A small contrastive image-text model, trained from scratch.
Data: 195000 training examples, 11.0 epochs.
Rows from block 5 of the image encoder of a small contrastive image-text model, named by matrix and row number. Rows with one number within an expert belong to one neuron, the router's apart. Each number is 200 + 30 x the weight over its row's rms, rounded and kept within 0 to 999. All counts start at 0. After the name is the row's rms in percent of the matrix's.
Before each expert's rows are labels from the 100 images, of 14848, where the router gives the expert most weight on average: "top examples" is what is common among them. Only what is clearly more common there than usual is listed. The data: procedural textures in two colours, tilted and lit.
# router: slot weights (encoder.blocks.5.mlp.router.weight, 4x160), inputs 0-159
# up: expert up (encoder.blocks.5.mlp.up, 4x160x160), inputs 0-159
# down: expert down (encoder.blocks.5.mlp.down, 4x160x160, transposed), outputs 0-159

# expert 0
top examples: speckled; veined
router.0,118,158,203,212,146,211,191,256,164,204,238,185,154,223,181,222,229,251,232,212,231,180,208,241,182,250,231,193,176,188,157,228,204,177,208,174,239,165,174,217,184,287,199,194,125,218,219,174,186,233,210,183,212,210,214,231,245,217,147,156,163,173,244,241,191,157,206,192,222,213,187,158,224,186,218,155,201,176,227,133,185,176,219,139,216,212,204,255,233,223,198,180,190,185,176,163,244,138,197,181,210,238,196,189,237,211,220,188,152,207,156,239,211,202,244,141,189,152,244,206,243,186,222,244,163,176,181,224,211,146,212,227,162,213,203,165,192,167,217,220,187,215,167,211,190,215,194,184,253,226,172,237,182,195,206,196,185,179,165,229,195
up.6,100,187,237,201,183,179,245,228,155,184,186,182,154,224,227,232,222,202,226,142,195,177,199,193,169,234,218,197,203,171,216,213,207,206,154,138,210,152,211,211,249,245,240,241,148,249,198,158,239,218,198,185,221,160,196,130,177,249,218,160,190,216,145,236,218,214,217,234,200,280,155,168,209,216,203,183,169,218,156,149,175,189,212,152,152,211,242,171,193,195,198,193,223,211,192,219,211,186,240,195,227,260,200,184,248,232,252,167,145,219,219,242,229,219,211,221,242,160,210,173,177,226,226,204,213,211,187,215,179,188,204,194,183,205,157,147,224,188,249,190,162,202,197,228,227,155,171,186,222,208,246,209,228,256,202,204,236,212,149,198,189
down.6,098,170,179,229,261,207,246,222,181,145,209,159,250,178,198,188,140,202,190,210,190,213,248,254,248,170,196,253,210,185,204,237,208,177,199,287,226,213,176,207,213,204,214,166,209,184,184,212,252,198,124,189,195,226,211,162,199,162,211,232,215,204,144,192,159,214,125,231,218,196,201,243,220,213,213,162,228,242,212,189,210,213,147,207,141,155,182,243,153,221,203,227,216,171,233,234,198,219,168,196,199,175,190,189,196,171,211,190,202,173,208,197,189,232,229,206,166,186,201,195,226,152,124,237,238,197,213,216,193,215,205,270,198,156,221,182,208,218,177,197,174,142,209,132,158,157,203,175,225,197,226,188,249,198,211,181,201,164,203,217,221
up.7,094,209,177,227,183,211,231,223,208,231,163,208,235,187,212,263,241,197,213,196,222,159,175,206,227,190,203,204,229,148,249,263,219,229,222,227,185,187,240,145,236,212,213,203,189,227,224,172,199,193,172,179,184,137,204,222,156,153,210,180,254,192,182,198,192,233,191,172,200,182,221,197,150,123,180,137,149,244,191,156,152,149,178,195,232,208,155,206,200,223,180,183,198,174,176,195,200,129,156,221,239,182,189,231,128,203,212,185,189,200,185,219,167,243,210,211,198,184,226,261,241,179,226,215,183,164,177,238,213,222,165,168,243,221,138,190,252,168,198,166,203,223,231,167,217,215,174,207,227,168,188,161,191,166,217,242,199,215,255,199,179
down.7,088,172,246,168,200,225,215,238,157,140,167,186,232,196,166,216,181,192,224,208,252,195,206,173,150,216,167,189,195,188,206,231,248,169,222,191,175,198,171,225,154,206,182,202,163,203,212,154,180,175,187,203,238,219,232,195,211,215,203,195,108,205,213,188,182,154,205,223,190,186,157,232,186,190,175,184,226,246,181,203,249,217,139,185,235,174,252,211,145,203,202,171,194,196,256,214,200,223,208,222,170,134,161,193,200,210,207,163,157,193,164,226,219,221,204,171,165,212,199,197,225,152,102,197,192,178,224,237,225,194,178,226,231,277,194,185,233,214,247,218,264,157,239,182,157,187,221,196,234,223,198,218,195,172,177,206,225,256,177,150,199

# expert 3
top examples: coarse scale; mosaic; orange
router.3,099,186,229,208,172,223,182,237,204,180,195,185,197,238,206,199,150,220,165,171,213,153,262,168,203,212,209,250,219,194,163,212,170,177,140,180,228,186,136,197,230,195,151,139,213,218,203,149,210,262,237,161,231,245,208,173,182,194,207,220,160,158,175,248,189,174,189,184,202,243,159,207,249,238,238,177,196,166,160,199,233,232,210,210,205,167,224,247,176,207,228,232,244,198,167,201,203,223,262,171,170,239,198,226,183,167,155,221,154,169,225,242,249,178,154,218,262,246,231,231,142,214,200,177,160,200,215,249,195,177,204,144,206,199,202,225,219,210,181,182,179,225,253,246,236,217,165,196,205,190,209,226,205,208,181,223,244,201,212,212,194
up.6,092,173,177,214,114,240,248,160,233,134,191,218,202,148,170,169,218,249,201,218,209,189,177,229,207,216,156,176,243,228,201,190,223,177,210,226,159,198,222,165,196,155,141,201,219,163,185,223,199,168,234,202,186,206,223,244,229,256,218,212,218,198,221,174,191,233,248,111,180,144,206,222,188,199,195,210,147,200,228,172,184,204,187,186,167,197,191,208,178,149,168,221,133,195,181,231,189,188,194,257,178,200,195,228,195,180,206,203,159,212,236,189,215,212,182,203,228,201,212,139,247,188,198,233,197,225,258,176,199,199,237,179,232,167,234,244,233,207,149,224,230,160,181,234,208,208,178,184,218,262,181,211,155,182,184,191,182,130,176,220,176
down.6,090,208,202,232,161,205,253,217,213,251,212,201,211,178,216,146,219,175,166,242,234,170,166,162,225,179,216,181,142,198,216,213,179,209,230,179,249,201,263,176,170,197,221,205,200,195,163,208,172,181,185,186,230,273,204,211,218,192,182,165,166,223,188,234,154,225,131,156,213,204,200,214,171,227,156,182,254,213,256,222,212,216,167,172,207,265,209,203,172,168,256,194,195,164,138,200,202,152,168,257,184,186,126,216,187,152,193,264,180,222,171,197,190,220,213,229,200,187,187,221,202,179,167,168,209,188,188,233,180,199,213,229,209,155,249,196,194,166,164,230,197,192,215,227,215,202,156,186,228,201,197,187,199,118,208,222,124,202,174,164,187
up.7,089,157,239,160,225,207,196,204,181,213,218,207,201,185,205,199,197,224,183,198,206,188,197,165,247,226,252,209,205,164,184,222,220,231,140,181,199,180,173,245,108,195,174,201,181,224,238,200,271,178,193,156,236,244,161,184,210,232,241,167,170,141,212,198,219,166,189,161,211,195,203,152,248,167,221,136,216,197,232,198,173,212,205,199,213,188,205,249,218,237,159,186,136,192,190,227,287,208,185,178,212,215,217,210,233,219,172,161,243,171,259,209,183,220,202,181,218,184,239,245,184,197,232,200,242,139,243,212,254,211,149,223,190,206,195,171,239,244,197,163,188,224,176,154,184,158,186,188,199,151,219,226,217,175,205,188,240,189,235,199,181
down.7,097,202,198,197,182,250,185,188,205,187,218,167,190,184,219,201,181,167,226,258,194,218,246,188,218,172,191,199,158,223,165,193,145,143,134,211,205,210,187,212,207,242,138,236,145,228,206,121,183,222,150,227,187,144,204,234,194,211,183,201,185,212,194,234,198,151,236,202,152,190,223,202,199,240,209,146,164,161,177,248,186,207,169,145,225,243,216,211,198,205,209,201,174,235,216,143,202,260,208,165,194,215,266,155,179,150,189,141,173,148,218,224,223,208,175,208,174,212,193,179,262,211,227,234,187,214,202,254,183,234,217,211,218,241,186,268,168,165,202,218,192,200,200,218,182,182,137,176,222,195,184,239,216,177,201,218,209,194,220,177,157

# expert 1
top examples: red; striped; pattern colour: red
router.1,093,196,244,178,168,185,249,191,216,178,228,173,142,170,235,204,199,212,251,234,257,183,186,229,229,199,268,155,232,198,214,183,218,167,166,216,226,148,191,226,152,223,201,212,154,217,215,152,240,160,197,201,159,160,191,194,261,247,188,174,156,185,171,215,196,159,218,133,193,204,172,151,139,162,221,226,177,188,168,183,242,231,204,213,171,209,245,166,180,155,193,221,196,231,221,180,203,184,171,202,240,190,217,226,211,181,235,148,183,167,179,225,225,158,244,183,199,190,228,236,194,190,228,231,195,248,179,188,189,180,243,248,229,174,193,197,162,170,214,207,158,154,178,244,158,219,179,169,213,231,241,233,195,232,210,173,158,244,186,191,233
up.6,086,247,212,192,223,212,204,265,132,166,161,243,218,251,189,197,242,244,229,211,168,252,202,182,191,229,190,192,198,196,167,214,217,104,158,190,231,212,157,183,210,254,211,201,244,217,208,210,151,231,208,180,176,209,203,184,180,252,210,196,173,146,198,167,230,245,181,181,154,209,189,203,223,247,190,184,226,191,220,141,207,207,224,179,188,220,179,218,268,236,179,208,214,199,207,114,241,240,193,202,201,183,173,197,291,183,194,192,242,176,192,241,188,211,210,251,217,179,214,216,164,258,202,225,135,214,201,224,221,184,170,236,199,171,209,224,238,200,221,195,196,212,213,170,202,193,211,228,160,176,173,209,232,237,220,222,190,228,237,178,231
down.6,081,194,276,234,187,204,221,198,165,185,174,184,207,221,212,151,163,233,197,217,154,197,203,152,174,209,227,209,226,172,235,160,190,191,217,189,176,214,206,201,208,202,188,170,224,134,191,198,188,188,219,183,244,173,189,183,179,172,278,142,136,218,163,204,275,218,253,255,204,202,263,152,211,208,216,199,240,153,223,201,230,194,223,95,206,176,195,148,198,173,174,226,174,234,209,214,183,143,172,200,165,236,163,180,175,175,212,187,199,232,192,179,204,156,236,174,169,208,222,199,230,177,219,227,193,120,189,234,201,218,238,211,222,230,197,228,173,183,181,185,232,199,229,244,173,179,212,177,201,146,227,154,175,181,211,220,173,216,202,184,213
up.7,089,244,155,188,213,190,142,181,221,220,146,149,220,174,225,185,246,200,200,156,167,181,188,241,235,94,151,171,202,188,193,209,196,225,200,254,187,218,180,211,241,160,216,155,230,188,200,227,210,170,201,174,180,194,239,227,171,205,195,169,209,228,179,208,154,179,168,208,249,151,207,235,202,171,230,237,206,235,155,236,197,158,202,200,170,204,207,190,202,206,173,183,199,209,215,177,151,225,176,212,213,174,189,209,166,167,229,211,210,223,182,171,82,208,200,223,225,194,204,170,161,163,195,170,203,231,176,227,194,179,247,227,207,204,189,198,225,228,185,206,230,255,148,199,224,161,173,234,206,223,240,198,181,178,140,200,191,186,179,112,207
down.7,099,211,238,196,164,215,232,190,261,226,207,255,183,229,202,240,188,191,246,209,190,192,166,216,158,180,248,195,195,260,219,171,164,123,207,186,246,263,202,140,174,202,183,246,197,186,217,243,213,172,182,228,256,175,164,215,185,238,224,163,218,163,235,187,182,237,184,233,179,155,178,156,189,245,176,187,179,203,183,213,254,188,200,203,208,213,210,236,170,195,247,209,218,193,211,186,132,196,205,231,194,196,179,235,184,175,165,236,169,189,214,213,225,189,199,191,207,135,231,230,148,190,213,192,170,211,215,238,209,173,189,166,233,272,211,197,148,206,215,162,215,196,161,251,204,151,201,232,218,185,234,201,176,224,222,144,223,188,174,259,248

# expert 2
top examples: wavy; striped
router.2,087,175,226,169,248,194,227,238,180,254,193,216,189,194,217,292,178,161,193,215,220,156,235,197,186,185,151,257,173,217,199,189,148,162,186,137,205,189,165,189,198,220,207,233,197,203,230,155,248,183,202,209,228,189,182,155,186,235,189,227,199,211,190,217,208,174,196,244,230,186,220,214,210,193,227,193,187,176,162,152,225,241,158,170,181,153,162,253,191,219,190,247,235,184,170,208,191,184,243,154,168,242,207,172,190,159,230,161,169,212,251,272,215,223,197,189,267,234,193,177,218,217,216,175,187,216,197,180,189,195,179,222,156,204,153,198,222,140,252,176,223,210,229,240,204,214,176,157,181,141,228,194,222,148,209,208,221,193,225,133,214
up.6,109,194,216,165,231,185,247,191,183,218,149,205,224,164,200,220,230,187,146,167,173,198,227,217,241,121,176,230,223,198,237,201,174,209,231,270,175,197,245,183,204,182,185,205,205,197,190,211,163,192,171,212,191,197,194,176,186,260,226,191,162,154,176,149,204,219,184,170,190,221,195,192,143,181,134,243,180,210,151,229,215,188,226,232,233,215,162,194,234,134,150,169,202,158,229,209,162,224,215,246,168,162,193,216,224,158,202,166,212,232,248,241,195,218,194,216,194,205,188,225,190,219,179,186,183,254,188,153,196,199,176,196,209,240,181,202,261,185,192,213,159,184,236,220,214,282,196,270,233,172,235,225,173,186,218,202,205,206,208,196,116
down.6,109,251,214,249,201,169,223,148,201,197,168,155,228,210,268,222,213,206,159,263,136,193,229,199,247,196,186,163,182,177,218,252,194,149,199,175,183,191,182,204,209,192,195,187,163,254,189,222,204,266,185,176,239,196,155,225,242,158,158,180,154,208,175,210,201,225,221,157,235,213,211,192,183,192,205,197,195,173,199,171,246,207,183,159,161,169,184,237,171,205,182,175,148,233,198,208,168,219,178,250,211,237,198,215,157,186,195,208,176,184,197,212,183,205,198,215,190,256,175,222,227,179,142,170,149,151,244,272,212,222,225,174,194,207,189,195,195,210,207,213,193,235,186,262,205,246,140,220,231,213,257,197,223,228,158,162,218,175,155,183,236
up.7,094,187,158,187,223,189,160,242,190,244,195,182,256,172,179,205,157,191,192,162,271,200,200,176,177,210,176,172,198,232,152,185,237,206,217,162,144,176,218,210,221,127,258,193,216,189,242,194,172,161,162,193,178,226,178,189,186,216,184,206,197,197,233,162,211,186,239,212,204,153,210,145,192,183,203,207,248,203,172,248,186,165,209,201,191,209,178,172,182,181,192,160,239,293,252,186,160,215,191,191,201,168,181,211,142,255,202,195,168,196,220,203,237,206,173,197,263,230,175,167,214,220,191,194,262,211,189,233,246,264,165,223,125,171,204,188,173,202,196,252,234,233,168,188,202,184,192,170,146,197,203,184,237,178,179,204,203,203,175,192,253
down.7,091,166,166,209,195,181,221,202,263,237,177,215,229,186,199,204,249,166,162,213,157,212,157,218,194,185,243,205,166,221,191,200,119,264,224,158,147,199,160,212,229,188,207,210,163,211,222,188,217,151,229,189,172,216,195,224,220,240,156,202,168,151,158,201,178,245,202,187,197,247,119,212,132,214,203,142,117,205,179,198,207,196,179,171,237,182,215,143,230,239,213,220,244,205,241,233,232,196,216,176,188,184,160,206,227,213,196,166,155,252,208,198,235,216,248,228,220,206,205,163,223,192,181,180,175,190,170,237,187,167,204,176,184,229,168,242,195,202,194,189,212,176,202,182,206,221,175,180,216,164,220,159,184,226,185,232,249,144,210,161,168